A small text-conditioned image diffusion model, trained from scratch: width 384.
Rows from block 3 of the text encoder of a small text-conditioned image diffusion model, named by matrix and row number. Rows with one number within an expert belong to one neuron, the router's apart. Each number is 50 + 12 x the weight over its row's rms, rounded and kept within 0 to 99. All counts start at 0. After the name is the row's rms in percent of the matrix's.
Before each expert's rows are labels from the 100 texts, of 14976, where the router gives the expert most weight on average: "tokens" is the input token at the peak. Only what is clearly more common there than usual is listed. The data: patchworks of several textures.
# router: router (text_encoder.blocks.3.mlp.router.weight, 4x256), inputs 0-51
# gate: expert gate (text_encoder.blocks.3.mlp.gate, 4x128x256), inputs 0-51
# up: expert up (text_encoder.blocks.3.mlp.up, 4x128x256), inputs 0-51
# down: expert down (text_encoder.blocks.3.mlp.down, 4x256x128, transposed), outputs 0-51

# expert 0
tokens: "patches"; "plain"
router.0 100:33 58 39 53 55 54 56 38 58 47 41 58 55 29 35 63 57 50 63 60 62 59 42 68 38 63 52 47 49 54 38 47 45 65 64 46 36 40 62 60 67 43 68 39 66 62 54 44 41 61 40 58
gate.0 118:43 52 57 57 45 56 47 50 39 69 27 77 59 45 40 51 55 44 38 56 49 56 63 63 50 64 54 41 48 69 48 48 62 83 43 52 71 35 50 47 58 61 67 61 74 72 52 60 58 58 67 66
up.0 107:68 50 53 69 51 45 36 52 42 64 28 58 59 60 37 54 54 42 60 46 47 62 48 38 42 37 51 47 51 42 56 42 60 78 37 39 50 52 46 55 65 42 58 37 55 88 61 64 72 67 64 60
down.0 099:34 39 48 38 53 53 40 52 49 41 45 69 57 36 68 53 68 82 49 61 65 36 35 66 48 51 41 67 57 71 39 32 64 43 52 55 56 60 48 59 71 53 69 57 45 56 52 36 50 56 51 36
gate.1 100:60 47 50 60 37 56 44 42 59 71 45 53 54 37 24 67 46 50 47 46 63 41 48 45 43 57 50 59 49 49 56 41 45 86 23 47 47 23 41 55 47 61 70 39 42 62 53 54 60 63 71 46
up.1 104:47 33 60 33 56 51 58 52 43 30 56 49 39 51 70 48 55 43 48 49 56 26 43 33 49 48 44 29 55 39 52 56 39 22 54 41 56 57 53 52 39 36 39 48 35 44 39 34 46 35 45 33
down.1 102:44 62 56 38 63 69 63 59 64 57 56 33 60 57 58 55 36 30 25 35 49 51 65 11 48 48 59 60 36 44 53 55 51 27 38 47 58 62 38 35 36 36 53 32 44 63 53 49 80 63 44 72
gate.2 111:61 56 65 53 58 61 54 43 62 71 58 52 51 35 32 71 53 65 46 59 50 62 72 56 48 43 40 57 39 44 50 38 44 61 37 62 61 45 58 53 64 56 49 27 35 65 59 50 58 61 52 64
up.2 110:58 56 42 53 35 47 48 53 48 37 52 47 37 71 56 42 42 40 44 56 45 47 42 43 59 29 48 51 68 42 51 42 68 20 57 64 64 55 59 44 38 34 36 76 36 45 44 54 26 42 47 26
down.2 107:60 50 49 36 58 60 49 38 74 42 39 28 42 62 42 40 29 30 37 55 50 61 51 34 53 33 51 58 43 29 62 40 41 51 30 57 50 54 36 47 35 50 38 58 34 59 60 68 55 70 47 77
gate.3 075:53 52 63 53 50 41 59 59 17 70 54 35 54 76 43 60 65 57 44 42 34 33 51 55 73 58 60 41 37 65 60 52 41 40 61 57 50 42 41 65 55 61 47 84 58 37 53 56 42 62 58 61
up.3 078:67 85 75 62 50 56 52 47 56 59 53 47 50 65 53 54 61 48 42 54 48 42 63 34 48 45 33 46 32 57 69 53 39 44 33 61 62 50 35 68 37 70 32 44 49 28 60 45 53 47 64 26
down.3 082:49 48 60 44 60 55 31 56 46 43 51 20 68 44 53 43 50 38 65 43 45 65 35 53 56 44 54 71 84 56 48 50 68 56 42 66 38 50 44 41 47 72 46 56 52 62 53 52 31 57 40 61
gate.4 130:58 49 67 56 65 57 16 32 60 74 34 62 51 37 34 53 56 56 57 51 43 58 64 64 53 60 35 59 36 61 46 49 43 62 44 43 46 42 30 61 57 59 55 27 62 74 60 61 55 65 58 64
up.4 133:46 46 58 60 57 56 42 46 57 66 49 62 49 32 37 57 60 53 58 51 37 69 68 61 49 56 43 51 42 45 41 45 47 60 33 54 36 41 32 58 58 65 38 36 58 63 52 49 51 64 64 74
down.4 129:34 33 45 43 58 34 63 40 36 56 67 56 51 30 71 57 71 67 48 55 49 57 48 70 48 54 40 48 51 69 41 59 65 44 65 38 46 36 57 60 58 36 48 80 62 37 40 40 46 43 45 47
gate.5 093:53 36 27 36 62 67 41 33 37 44 55 51 60 43 49 62 67 28 52 66 59 51 56 52 43 37 38 54 53 57 40 53 41 66 44 55 53 41 48 61 61 53 68 31 34 59 45 57 55 72 52 58
up.5 102:47 48 86 46 52 44 31 32 79 49 33 62 40 43 32 44 45 72 70 60 51 52 78 44 57 60 57 57 40 53 50 58 37 67 41 51 26 62 39 35 54 66 54 44 66 29 50 50 49 62 54 48
down.5 099:26 57 49 60 53 51 51 48 48 54 47 63 55 44 75 51 43 36 46 54 57 48 41 78 49 30 62 43 54 73 50 56 40 65 48 63 42 45 56 33 52 33 45 42 52 38 63 52 52 48 56 35
gate.6 086:57 42 63 61 66 43 39 44 56 54 36 37 59 58 43 31 52 52 32 30 52 60 65 54 46 64 44 50 37 61 59 55 53 41 49 66 48 60 47 60 53 43 56 46 42 83 42 49 59 58 54 77
up.6 078:65 31 32 49 51 37 59 54 48 58 46 35 31 49 74 48 63 55 17 64 45 33 48 52 58 51 36 58 64 74 26 59 49 40 66 49 58 47 59 70 53 23 35 50 60 21 56 23 36 06 61 26
down.6 082:58 59 74 29 60 72 50 29 74 52 38 37 55 48 36 56 67 43 61 58 57 57 56 48 49 50 63 46 36 33 43 33 27 66 53 29 42 45 50 49 48 72 41 68 58 65 66 59 72 52 25 44
gate.7 087:53 42 52 52 58 63 79 50 38 55 52 28 37 51 35 35 43 44 58 68 51 56 39 39 63 42 26 62 63 45 64 65 36 35 53 37 50 64 42 50 60 42 57 51 48 63 74 78 68 45 40 51
up.7 083:58 26 46 66 57 43 31 39 71 62 44 84 56 52 26 17 59 70 66 39 53 53 50 39 47 41 62 50 53 65 58 63 43 33 62 63 52 37 43 39 38 63 73 42 68 31 37 43 40 35 51 41
down.7 095:44 39 58 61 46 48 58 57 57 39 56 72 46 52 42 50 30 47 58 39 54 59 62 63 33 51 69 41 36 75 43 47 46 72 61 42 48 58 50 45 27 54 33 48 68 49 51 33 67 33 66 53
gate.8 072:86 68 50 34 47 49 55 37 68 55 46 65 33 36 44 63 60 34 54 35 81 48 47 23 45 44 38 51 51 60 55 38 53 60 58 50 55 52 52 78 52 63 58 66 65 48 54 62 74 79 37 54
up.8 070:53 44 49 46 59 47 43 25 52 34 44 48 56 39 42 59 51 43 43 50 52 30 47 60 54 48 91 46 43 71 24 51 53 44 67 59 82 48 62 37 32 58 61 49 41 33 49 30 72 32 33 73
down.8 079:51 46 55 65 48 52 47 72 48 52 46 66 46 46 43 62 49 41 61 19 65 45 41 49 45 50 24 66 36 68 41 39 36 56 47 48 50 44 63 65 47 34 50 28 64 39 39 38 41 48 43 64
gate.9 083:53 47 45 57 41 38 38 54 76 36 45 53 32 66 43 42 58 49 53 47 40 34 43 63 50 51 39 56 51 66 58 34 46 54 47 61 74 65 40 52 66 55 76 53 66 47 55 47 55 44 31 48
up.9 073:31 51 45 46 35 49 30 72 60 35 62 54 61 55 47 54 52 53 37 58 49 40 52 24 42 32 57 73 77 77 49 61 54 70 28 52 64 51 56 36 60 68 39 70 68 41 50 49 48 51 44 42
down.9 080:44 41 48 37 52 50 40 57 34 64 48 49 34 44 42 31 64 61 50 48 35 35 56 50 38 58 38 63 28 77 50 48 61 39 31 51 37 43 36 41 43 73 32 46 47 48 67 46 64 64 62 56
gate.10 085:67 45 64 63 68 50 33 51 56 70 52 53 55 50 48 55 47 44 68 51 43 38 71 55 30 54 48 55 57 52 33 46 40 63 33 61 60 69 62 54 63 56 47 49 56 54 55 56 53 65 58 56
up.10 077:48 57 55 78 48 48 50 53 57 71 71 48 28 29 28 65 46 61 60 41 41 47 67 34 52 67 49 66 57 62 53 59 46 60 48 54 50 54 44 50 48 62 58 38 45 54 67 42 63 60 76 70
down.10 090:37 47 41 54 51 37 47 60 55 41 28 59 58 46 67 27 34 28 72 48 45 46 41 60 58 55 68 46 52 61 37 47 43 52 58 66 46 41 50 42 64 72 36 62 69 63 51 51 45 47 38 46
gate.11 073:51 71 72 46 32 36 52 61 57 63 55 58 55 44 61 41 40 59 34 56 47 20 63 53 48 64 59 68 40 68 66 35 37 42 39 56 61 44 50 34 58 53 41 80 33 52 49 56 29 37 37 30
up.11 084:22 60 57 39 50 66 53 79 57 49 63 59 40 49 82 44 50 40 59 58 61 62 67 54 40 25 44 39 55 36 57 43 55 58 55 51 54 49 69 51 56 35 36 48 60 46 64 46 70 37 56 47
down.11 083:48 52 49 41 68 50 34 48 61 65 46 45 63 70 50 60 47 76 58 65 45 46 55 62 66 52 37 67 47 35 66 64 63 72 68 51 59 56 61 76 43 49 38 52 45 50 41 66 81 54 29 50
gate.12 081:63 42 33 42 51 48 54 57 39 88 18 53 56 39 52 37 40 50 25 71 49 62 50 48 50 41 55 37 55 64 73 63 41 52 48 45 31 41 64 55 64 40 69 52 41 56 42 37 23 38 32 49
up.12 080:36 48 42 50 64 51 70 40 61 31 35 39 46 58 54 60 77 68 37 52 51 54 27 68 36 49 35 79 44 50 48 49 57 65 62 59 57 54 45 46 53 48 80 51 38 42 50 58 35 47 54 46
down.12 085:75 37 52 62 65 44 33 51 52 35 34 39 58 49 69 59 53 59 36 42 52 58 65 54 44 42 37 45 32 46 51 68 48 66 39 63 25 63 39 49 54 42 52 61 38 52 53 23 45 43 45 43

# expert 1
tokens: "marbled"
router.1 140:55 40 47 49 48 39 67 50 38 42 61 52 60 60 61 29 48 52 44 49 53 48 49 44 43 39 55 41 51 53 52 56 49 14 46 45 55 66 54 45 16 36 37 73 39 28 30 50 44 35 40 27
gate.0 215:66 45 53 54 46 44 39 62 47 73 49 27 34 68 55 55 75 57 55 54 34 41 50 45 40 43 27 52 49 35 63 64 42 46 67 40 62 64 33 61 42 70 36 51 63 51 48 43 65 47 44 68
up.0 212:61 52 54 52 43 44 41 64 51 71 46 31 30 66 59 56 76 54 49 52 28 34 46 48 42 44 28 49 54 35 60 58 37 50 66 47 64 69 35 56 45 70 40 60 61 56 43 42 59 52 40 69
down.0 192:42 28 65 45 60 46 40 44 47 51 42 31 55 56 46 35 52 46 40 40 47 78 57 39 48 44 70 54 20 30 44 51 63 70 28 57 23 36 37 38 55 41 49 35 41 40 49 43 54 69 72 59
gate.1 052:34 56 71 59 55 47 63 48 51 72 66 35 38 30 35 64 62 45 41 27 59 52 31 59 46 14 52 48 78 34 45 47 41 56 53 48 81 55 79 45 32 49 50 63 49 47 74 45 44 76 56 65
up.1 053:41 36 37 38 67 43 72 41 32 50 58 29 56 46 38 79 53 60 33 72 41 60 46 46 30 63 40 50 49 37 54 71 45 50 43 61 69 59 24 55 46 66 47 50 49 48 38 48 48 77 47 58
down.1 058:39 44 86 53 34 52 46 42 54 59 62 39 58 45 34 27 26 42 55 45 40 70 67 32 45 54 48 35 46 24 51 35 60 55 49 55 49 32 49 53 76 58 60 25 59 32 45 39 65 73 47 39
gate.2 163:63 42 53 44 40 53 37 64 52 69 46 50 39 72 53 57 70 58 49 46 29 35 48 55 35 42 40 59 56 47 63 66 45 49 53 43 56 72 30 51 36 55 35 55 54 59 56 50 57 49 44 62
up.2 174:65 49 55 63 41 34 40 65 52 73 53 41 35 60 59 51 52 48 41 52 30 28 53 44 42 49 35 45 46 47 76 62 36 52 48 49 74 70 25 57 41 69 43 53 71 57 46 45 56 56 48 64
down.2 155:47 31 62 33 56 63 57 45 49 47 44 30 65 59 46 25 44 47 35 49 52 70 66 47 42 44 67 45 21 26 41 60 72 69 33 50 33 49 32 46 59 35 39 41 41 44 49 52 64 51 50 43
gate.3 215:60 56 56 63 38 45 39 59 48 63 49 33 32 67 60 51 49 47 42 49 27 22 52 41 25 41 35 52 46 35 67 59 46 53 46 50 77 64 33 52 41 64 45 52 57 56 51 48 65 56 46 59
up.3 220:38 48 40 27 61 65 59 45 54 40 38 63 67 37 44 54 45 47 56 46 71 79 48 62 75 54 61 51 55 62 36 44 61 52 51 50 27 29 61 55 69 38 57 39 44 53 48 51 39 51 62 41
down.3 210:40 52 41 63 40 43 48 47 53 50 56 86 46 36 44 54 69 61 60 49 52 36 54 57 48 43 44 57 72 91 52 37 43 52 62 35 50 55 51 44 59 51 46 56 55 48 56 59 36 42 44 50
gate.4 161:58 50 52 78 39 43 40 65 43 54 53 28 44 61 62 47 49 54 46 47 25 19 52 29 22 48 39 50 58 32 55 64 53 49 45 53 64 67 37 51 48 53 38 65 61 46 49 45 66 49 39 51
up.4 169:38 54 40 20 62 56 52 35 62 46 47 73 61 32 41 61 47 43 46 51 61 73 46 65 80 58 59 48 44 72 46 39 43 52 53 41 35 34 64 48 53 40 66 47 44 61 41 54 35 46 54 42
down.4 180:38 39 39 52 37 45 48 44 46 56 57 89 53 37 43 48 59 60 49 54 49 39 50 70 48 41 46 51 71 94 49 43 42 43 65 31 42 48 54 43 55 42 43 57 54 50 59 58 37 39 41 48
gate.5 173:58 52 58 60 45 44 41 63 54 67 47 38 43 65 63 57 69 51 51 50 35 36 50 40 33 45 23 55 53 45 67 69 42 48 46 44 64 63 34 60 45 71 44 52 64 57 49 45 68 59 48 76
up.5 178:57 54 57 59 42 45 43 58 52 64 48 35 35 66 53 57 69 49 47 48 28 35 52 39 32 49 30 53 48 31 59 58 40 50 48 50 68 63 42 62 43 70 40 58 63 56 45 36 72 57 42 74
down.5 157:54 52 57 34 60 56 45 46 57 50 46 15 52 47 48 46 51 48 47 37 43 73 42 42 41 46 53 49 27 15 52 49 64 58 44 63 34 46 39 60 59 38 55 38 52 53 46 42 53 72 55 47
gate.6 187:59 52 56 53 47 42 38 59 47 76 46 27 33 69 50 52 69 45 49 38 32 32 53 41 39 48 24 50 52 34 70 59 41 51 54 46 68 68 34 58 44 71 42 59 64 52 55 38 68 55 50 68
up.6 186:35 48 42 45 56 61 62 43 47 33 51 69 64 39 41 40 32 52 48 50 66 69 47 61 59 56 82 51 52 67 39 34 58 47 41 62 35 36 67 35 60 27 53 51 32 43 53 60 30 41 55 26
down.6 171:46 62 22 64 34 38 52 37 46 55 55 84 36 48 55 63 40 49 60 66 52 32 40 64 52 58 38 59 66 77 55 43 41 36 55 40 67 51 61 49 45 59 46 66 59 56 61 60 40 33 34 60
gate.7 054:67 40 45 68 42 50 61 74 61 38 58 75 52 61 45 47 31 49 59 56 75 45 28 64 47 47 49 74 42 49 77 26 45 65 26 53 48 52 71 67 40 43 47 48 76 52 54 41 53 71 52 32
up.7 053:59 57 39 48 28 45 29 48 52 53 45 47 45 51 34 78 44 43 37 35 57 42 24 59 46 50 39 49 56 73 41 58 56 52 68 68 26 51 56 59 45 39 31 47 68 44 61 46 70 40 51 52
down.7 060:41 43 57 37 72 59 47 69 39 59 73 49 57 52 60 45 42 46 62 54 66 42 65 49 64 43 65 31 32 42 57 46 52 52 38 46 36 60 67 51 69 51 35 39 39 41 61 66 47 39 47 55
gate.8 050:65 61 48 54 67 62 51 51 43 55 54 42 37 45 67 34 65 32 52 40 35 55 54 43 51 59 53 34 56 38 59 49 32 45 45 49 27 57 55 58 47 37 61 72 47 37 44 46 38 45 50 66
up.8 052:44 44 42 47 45 19 52 49 82 43 56 39 46 58 39 29 57 74 59 62 64 36 64 44 60 61 44 39 62 65 52 46 51 30 58 46 46 49 59 45 41 48 42 46 48 45 79 65 37 50 63 58
down.8 062:41 32 59 53 56 44 41 67 35 42 50 72 35 35 64 43 37 29 32 41 32 51 50 81 57 35 63 46 59 28 43 42 58 64 52 55 62 39 35 51 28 53 46 33 59 69 65 38 68 48 66 68
gate.9 056:41 57 47 57 48 53 46 35 51 55 41 33 35 66 57 65 24 89 44 24 40 42 65 65 63 65 81 35 52 42 28 57 44 41 36 37 41 62 62 60 49 34 57 52 44 36 23 47 44 61 53 61
up.9 051:52 62 44 59 50 51 55 30 56 66 43 27 50 45 27 60 56 50 62 51 61 54 43 52 56 61 52 64 65 64 47 61 45 36 55 71 27 71 35 47 72 35 36 47 44 43 56 62 22 54 58 44
down.9 059:45 30 46 65 55 49 52 54 67 56 53 63 43 54 47 44 34 66 40 43 48 57 51 59 67 57 48 69 56 58 39 57 47 35 62 48 79 41 60 40 58 41 39 48 46 34 61 39 46 55 53 57
gate.10 053:54 44 40 43 43 48 47 56 43 41 38 59 38 98 55 43 56 53 50 44 20 65 51 50 48 62 60 44 67 38 48 71 61 27 56 49 44 39 34 48 32 60 21 58 49 41 76 50 46 62 50 51
up.10 051:56 47 60 28 51 69 58 45 66 70 53 60 79 43 66 74 25 63 58 48 41 42 23 75 46 46 59 56 69 28 47 49 58 43 53 60 58 30 52 33 50 31 46 64 34 52 43 54 50 45 51 45
down.10 060:47 65 64 30 60 51 56 62 40 47 54 46 30 45 71 45 28 39 61 47 79 52 33 29 34 41 45 56 53 45 46 45 37 57 54 42 62 62 30 69 35 48 41 45 53 61 74 47 42 51 41 51
gate.11 175:67 54 50 69 46 42 39 64 42 59 58 34 38 66 59 48 56 52 47 40 32 28 47 39 18 34 46 50 43 37 61 57 49 48 46 47 72 65 38 46 39 55 36 60 43 55 58 50 61 49 39 61
up.11 180:60 53 56 76 37 43 36 57 46 62 62 33 32 65 59 40 46 46 48 41 37 22 62 32 26 43 44 54 45 35 63 64 51 51 40 46 72 63 40 51 43 59 34 67 51 46 58 58 67 48 38 55
down.11 181:67 54 61 42 56 53 51 50 49 47 42 13 56 60 54 55 35 40 49 35 50 61 42 39 56 56 45 46 35 07 52 49 60 49 40 63 58 51 38 55 50 49 55 46 48 58 43 47 57 65 61 41
gate.12 053:58 22 52 53 32 65 43 59 62 46 52 54 61 57 37 30 27 53 38 45 44 61 43 46 39 57 32 53 62 67 40 61 45 61 49 46 36 24 41 49 49 57 30 47 46 55 38 65 39 55 65 49
up.12 056:59 56 44 55 39 49 50 55 52 51 71 63 51 41 73 72 33 76 42 45 55 68 37 50 63 59 53 39 55 55 50 50 73 58 33 38 36 38 53 36 41 48 59 50 29 52 43 60 66 63 63 65
down.12 059:45 54 38 65 52 58 71 51 63 54 36 81 23 57 55 62 53 45 26 30 49 64 62 47 27 40 60 36 61 49 63 47 57 38 32 51 51 55 68 26 29 48 22 54 29 68 45 59 42 63 51 32

# expert 3
tokens: "rays"; "striped"
router.3 096:61 62 65 49 44 62 25 60 64 56 47 42 31 59 49 61 42 45 49 38 35 38 52 39 71 44 37 67 42 43 59 41 65 80 44 69 62 53 34 39 57 72 53 33 46 62 61 64 73 60 63 62
gate.0 098:43 57 45 46 51 50 67 45 48 64 38 63 49 71 51 56 45 54 40 50 50 23 48 64 45 58 47 55 35 36 48 42 30 38 58 58 62 50 34 62 58 30 23 57 57 33 49 60 49 47 43 55
up.0 102:56 56 47 36 55 33 51 44 30 30 66 46 30 68 41 52 42 57 55 68 46 42 52 43 42 29 71 23 31 55 63 37 57 37 42 40 58 61 34 43 51 39 40 63 43 86 55 58 47 48 60 30
down.0 104:44 53 69 77 56 35 56 62 46 64 34 58 56 47 38 40 66 55 60 45 48 61 41 46 37 43 50 45 65 52 39 31 45 51 50 51 71 53 51 47 50 65 64 47 60 45 60 38 64 68 50 48
gate.1 091:53 62 31 47 43 40 72 48 57 33 50 47 48 62 43 69 48 50 53 28 65 57 54 61 58 59 32 45 53 70 46 49 32 37 49 39 54 34 48 52 46 53 35 59 41 68 53 66 37 49 46 46
up.1 093:51 50 54 39 60 46 54 53 41 65 38 72 53 55 55 35 47 66 67 60 67 57 42 39 46 54 34 38 52 46 48 46 61 47 36 70 47 49 55 61 71 60 56 38 84 35 45 37 76 37 45 46
down.1 091:58 45 42 75 53 67 46 59 54 60 35 58 37 44 67 60 50 34 49 39 44 49 40 37 36 54 41 50 50 43 62 39 31 36 50 45 25 61 62 54 32 47 59 50 54 54 72 39 58 52 48 48
gate.2 100:45 33 42 39 47 39 49 30 60 49 62 22 74 38 45 50 56 62 59 61 46 52 67 39 61 66 54 52 23 53 45 48 63 60 66 51 45 42 47 56 49 48 39 56 50 48 70 62 40 52 34 35
up.2 100:63 54 67 46 44 53 66 64 40 46 39 39 40 52 63 53 56 56 46 81 41 66 37 65 60 48 39 52 49 73 49 64 50 52 34 42 52 57 49 42 72 58 45 62 66 61 22 48 61 54 46 43
down.2 100:38 74 56 61 65 34 55 62 53 57 59 57 45 50 40 51 59 58 28 40 55 47 47 57 22 53 56 61 47 62 43 60 64 28 52 59 45 49 48 56 42 52 60 64 73 51 52 37 53 49 62 58
gate.3 101:33 61 52 39 42 50 31 33 64 36 44 43 44 47 35 40 52 46 59 33 59 44 33 46 53 60 37 48 49 57 47 31 45 69 53 25 44 53 62 53 72 63 68 66 74 49 61 67 48 41 29 59
up.3 087:30 56 44 46 76 63 72 62 47 48 51 47 57 73 35 32 65 59 43 42 54 63 51 51 39 42 56 45 50 61 52 41 75 39 43 52 36 61 45 41 52 48 57 39 50 77 31 43 70 38 47 55
down.3 102:64 80 56 48 41 69 41 44 48 37 33 61 54 50 54 80 58 64 31 65 46 48 72 58 66 40 74 55 57 56 35 35 37 51 28 39 59 51 23 29 50 59 57 44 48 45 51 51 63 54 45 34
gate.4 088:62 51 40 69 67 39 53 54 63 56 25 44 51 73 65 63 33 58 56 39 57 34 61 52 35 46 44 43 34 47 51 48 64 56 53 52 29 37 52 57 71 27 49 62 48 69 48 46 59 18 49 69
up.4 093:47 41 42 61 42 44 36 42 45 60 59 63 65 60 60 52 49 55 34 54 40 57 49 43 46 44 45 36 36 63 53 56 41 55 72 65 30 55 57 32 78 67 31 61 65 47 48 43 37 60 56 53
down.4 098:41 44 39 30 51 59 46 50 55 34 31 59 62 39 32 44 58 21 44 44 58 62 51 42 67 42 46 52 48 70 61 46 74 30 51 53 71 48 62 42 38 58 61 54 28 43 38 59 59 38 60 66
gate.5 095:43 49 41 64 62 27 38 62 68 56 52 58 48 54 64 46 61 55 55 56 34 58 41 68 26 41 33 44 51 56 42 64 63 43 65 40 38 52 65 71 66 48 54 35 38 42 57 39 45 47 21 52
up.5 098:41 71 63 55 52 57 53 53 49 57 46 43 35 50 53 59 44 58 50 57 58 43 52 47 47 46 53 44 53 60 55 55 38 57 45 69 01 57 42 50 60 36 49 39 52 52 44 50 43 40 59 39
down.5 097:30 68 17 37 34 41 50 52 56 40 52 68 46 63 51 55 43 57 55 43 55 40 60 58 53 55 59 75 48 62 38 57 40 49 72 46 84 70 56 49 38 64 37 19 57 32 49 45 45 56 37 63
gate.6 086:35 47 45 43 56 63 38 61 63 46 53 29 76 42 47 40 48 68 40 71 41 58 52 67 28 46 65 32 54 61 50 46 43 54 58 59 48 35 48 52 37 46 50 49 25 48 53 46 60 46 26 63
up.6 096:57 37 49 44 38 51 62 40 59 59 30 65 41 52 52 39 43 57 46 46 60 44 69 48 32 44 44 70 39 53 35 50 38 58 60 53 49 66 62 40 40 35 29 53 35 51 38 76 57 60 29 37
down.6 103:28 57 42 41 53 64 52 48 73 49 54 62 48 75 38 65 16 50 61 43 51 43 36 47 47 40 55 20 54 63 38 61 41 42 48 42 53 38 51 49 58 40 44 22 46 48 32 65 46 55 66 41
gate.7 103:29 47 28 55 53 54 39 53 49 50 38 61 74 30 47 71 70 40 39 44 71 38 32 46 57 63 33 55 50 59 30 49 55 74 61 87 62 59 60 57 71 22 62 32 39 53 56 54 54 45 52 30
up.7 095:31 47 50 62 56 43 57 53 38 26 39 40 48 64 39 59 55 41 62 66 71 41 42 45 55 54 28 74 65 40 21 48 46 48 36 51 68 46 64 47 46 48 69 35 32 34 55 53 52 68 48 32
down.7 095:45 41 55 60 40 54 51 44 29 51 45 49 57 47 52 56 45 23 41 52 49 33 59 60 46 47 55 61 61 58 54 55 50 54 31 44 52 40 44 28 55 64 51 20 53 51 49 43 39 50 29 64
gate.8 090:55 45 52 53 50 51 58 44 43 43 63 62 52 61 54 59 49 46 45 64 58 53 44 41 42 47 56 34 57 55 51 44 40 39 57 60 44 49 45 62 18 38 71 38 53 55 54 44 48 56 84 28
up.8 096:49 49 31 64 52 62 35 49 69 45 73 47 39 67 51 48 47 25 47 71 36 42 63 41 43 57 45 39 61 58 64 55 37 39 40 48 58 49 38 58 56 42 56 29 62 37 66 46 54 57 64 22
down.8 093:42 17 31 59 45 55 57 72 40 66 72 41 43 44 57 60 56 39 49 53 47 40 69 30 52 65 52 43 70 70 53 49 34 50 65 62 28 23 60 48 43 37 26 27 48 58 36 49 76 65 43 70
gate.9 093:75 40 41 48 71 42 49 25 60 41 35 57 58 60 48 41 61 59 45 37 62 57 47 49 39 47 33 36 42 50 51 56 74 34 48 36 49 51 62 36 50 51 44 59 48 48 47 70 46 46 31 35
up.9 092:39 61 65 44 71 33 68 67 54 69 40 40 37 51 48 47 42 49 53 63 39 59 40 57 53 43 54 63 44 40 57 46 54 44 50 43 33 58 44 48 48 36 56 38 52 57 47 49 49 26 29 73
down.9 097:40 45 46 47 25 82 43 38 24 32 25 49 34 47 50 58 40 47 60 28 53 59 64 58 57 49 61 56 67 48 61 49 61 56 46 69 51 67 48 30 40 73 40 56 44 31 47 63 28 49 55 56
gate.10 086:24 48 46 43 55 57 45 52 57 39 51 43 53 35 47 32 43 65 60 26 63 63 50 42 84 60 56 74 54 37 47 62 46 55 54 53 73 56 44 45 52 46 36 51 50 39 48 60 62 40 54 44
up.10 094:36 72 32 38 40 66 54 27 37 53 67 51 54 23 27 60 43 54 33 60 32 23 72 48 54 59 50 42 38 44 56 50 32 38 58 44 51 52 53 75 55 63 45 44 52 43 36 45 43 48 49 72
down.10 086:59 64 53 42 73 49 23 48 80 47 31 59 69 39 48 47 62 50 64 66 58 50 39 46 47 50 35 53 41 39 65 66 50 34 47 45 81 52 56 44 44 50 51 68 39 53 50 53 44 46 42 42
gate.11 092:38 62 31 50 42 49 44 67 56 60 31 57 65 44 53 61 36 70 59 65 63 38 39 58 37 34 36 44 60 49 21 46 47 87 39 47 45 41 87 52 42 63 73 59 54 43 58 48 49 58 43 60
up.11 093:43 36 40 52 46 61 52 53 36 39 73 32 56 35 50 53 45 45 64 61 13 56 43 47 37 59 79 32 51 62 50 61 39 58 46 58 45 48 35 62 43 36 37 51 42 70 44 59 61 67 43 67
down.11 107:41 44 51 52 40 79 47 41 32 51 65 60 47 29 51 41 49 46 40 44 54 35 52 58 55 49 36 45 48 63 55 38 28 30 53 46 65 37 65 64 48 44 52 59 60 47 67 52 35 55 32 68
gate.12 098:45 43 46 47 40 49 53 35 55 49 51 56 52 54 60 60 54 44 53 35 41 43 63 70 69 48 52 46 55 53 38 55 51 67 56 53 58 51 53 18 53 56 51 69 50 49 71 67 76 64 60 43
up.12 088:52 48 56 62 27 68 38 51 79 51 58 55 49 53 29 58 42 50 50 39 56 31 51 51 33 48 65 52 69 32 67 47 32 46 50 48 51 77 57 66 43 55 29 48 68 51 37 60 45 60 32 47
down.12 088:40 49 48 48 60 60 59 41 55 49 44 44 66 27 63 53 39 36 34 63 42 70 41 50 42 57 54 53 57 68 57 76 53 62 40 41 67 28 64 53 71 59 65 51 40 50 66 48 75 40 28 29